Weights of a small image colorization model: widths [80].
Rows from block 3 of a small image colorization model, named by matrix and row number. Each number is 500 + 25 x the weight over its row's rms, rounded and kept within 0 to 999. All counts start at 0. Numbers have three digits each.
After each channel's rows are labels from the 100 images, of 14976, where the channel reaches its highest value: "lies over" is the class under the peak. Only what is clearly more common there than usual is listed. The data: made-up ball-and-stick molecule models. In brackets: how many of the 100.
# conv: 3x3 conv (model.blocks.3.conv.weight, 80x80x3x3, each kernel summed), inputs 0-79

conv.8:479470471489512517484488532482490512516501549550512472509505497443491505514524473509497468482461447508495522471492533434472494491493506493505523437496486458457500487474521526536502497497489453527504514525482510508474499497496487498539543512
lies over: grey ball (41)

conv.15:511461501469530463499509497520488505495484482487477504553461526511507522518501495537512498515477506491517530535512514489495477495564540516488452478533456523476504496496508522488536509499537504466538441495451498504518516481495528477458476461
lies over: grey ball (50)

conv.21:512486468525476496509501466501497503459472471507449514468534530503481508484457493490534508508502520497530510489456476494500495462513496499516465472511466510491494511496482474515518527451514530477464500514515476485473521481450516538418452492
lies over: stick (47)

conv.16:500509470512466518476466460477497493476496459506464516435528537515499521493467485487501527479495495474542533483476497478513499486475534501468449465512473518496517520518508503493529536432500496492499480520462501493495507450469529536517499520
lies over: white ball (54)

conv.41:507533510486465507483499483524500529535494500503463506481462534545526546472476489483533534518536530486506498503512528536517523529510487522502450506526512542517506514522479509477501540457515511543429493511490500480504517508518521512511456540
lies over: white ball (36); grey ball (26)

conv.24:465500483497455519465511476479508488494512483474585507482512485488492522523491476459494511462493463484498505484477449490512510459501506497476500490479476481503501511543529527482493494546424479487525517506511522506540502509475471485486544478
lies over: grey ball (41)

conv.68:511459492540497502475503507495473443483492504554501480502515546514500497497511483508493500510505499502505591480475523460471482521482559506500479493514477520485493486469485504495467495526520486448510497529536465495472504509463523501519549475
lies over: green ball (29); red ball (26)

conv.73:484467468511464536515482484516499482496510487489575527500520518484467513511494469456524500461500463489485503470498482471485499483467507504496496479471476476491488532517512513470487497545466470515502544468491511496506494522479447473514566454
lies over: grey ball (40); blue ball (25)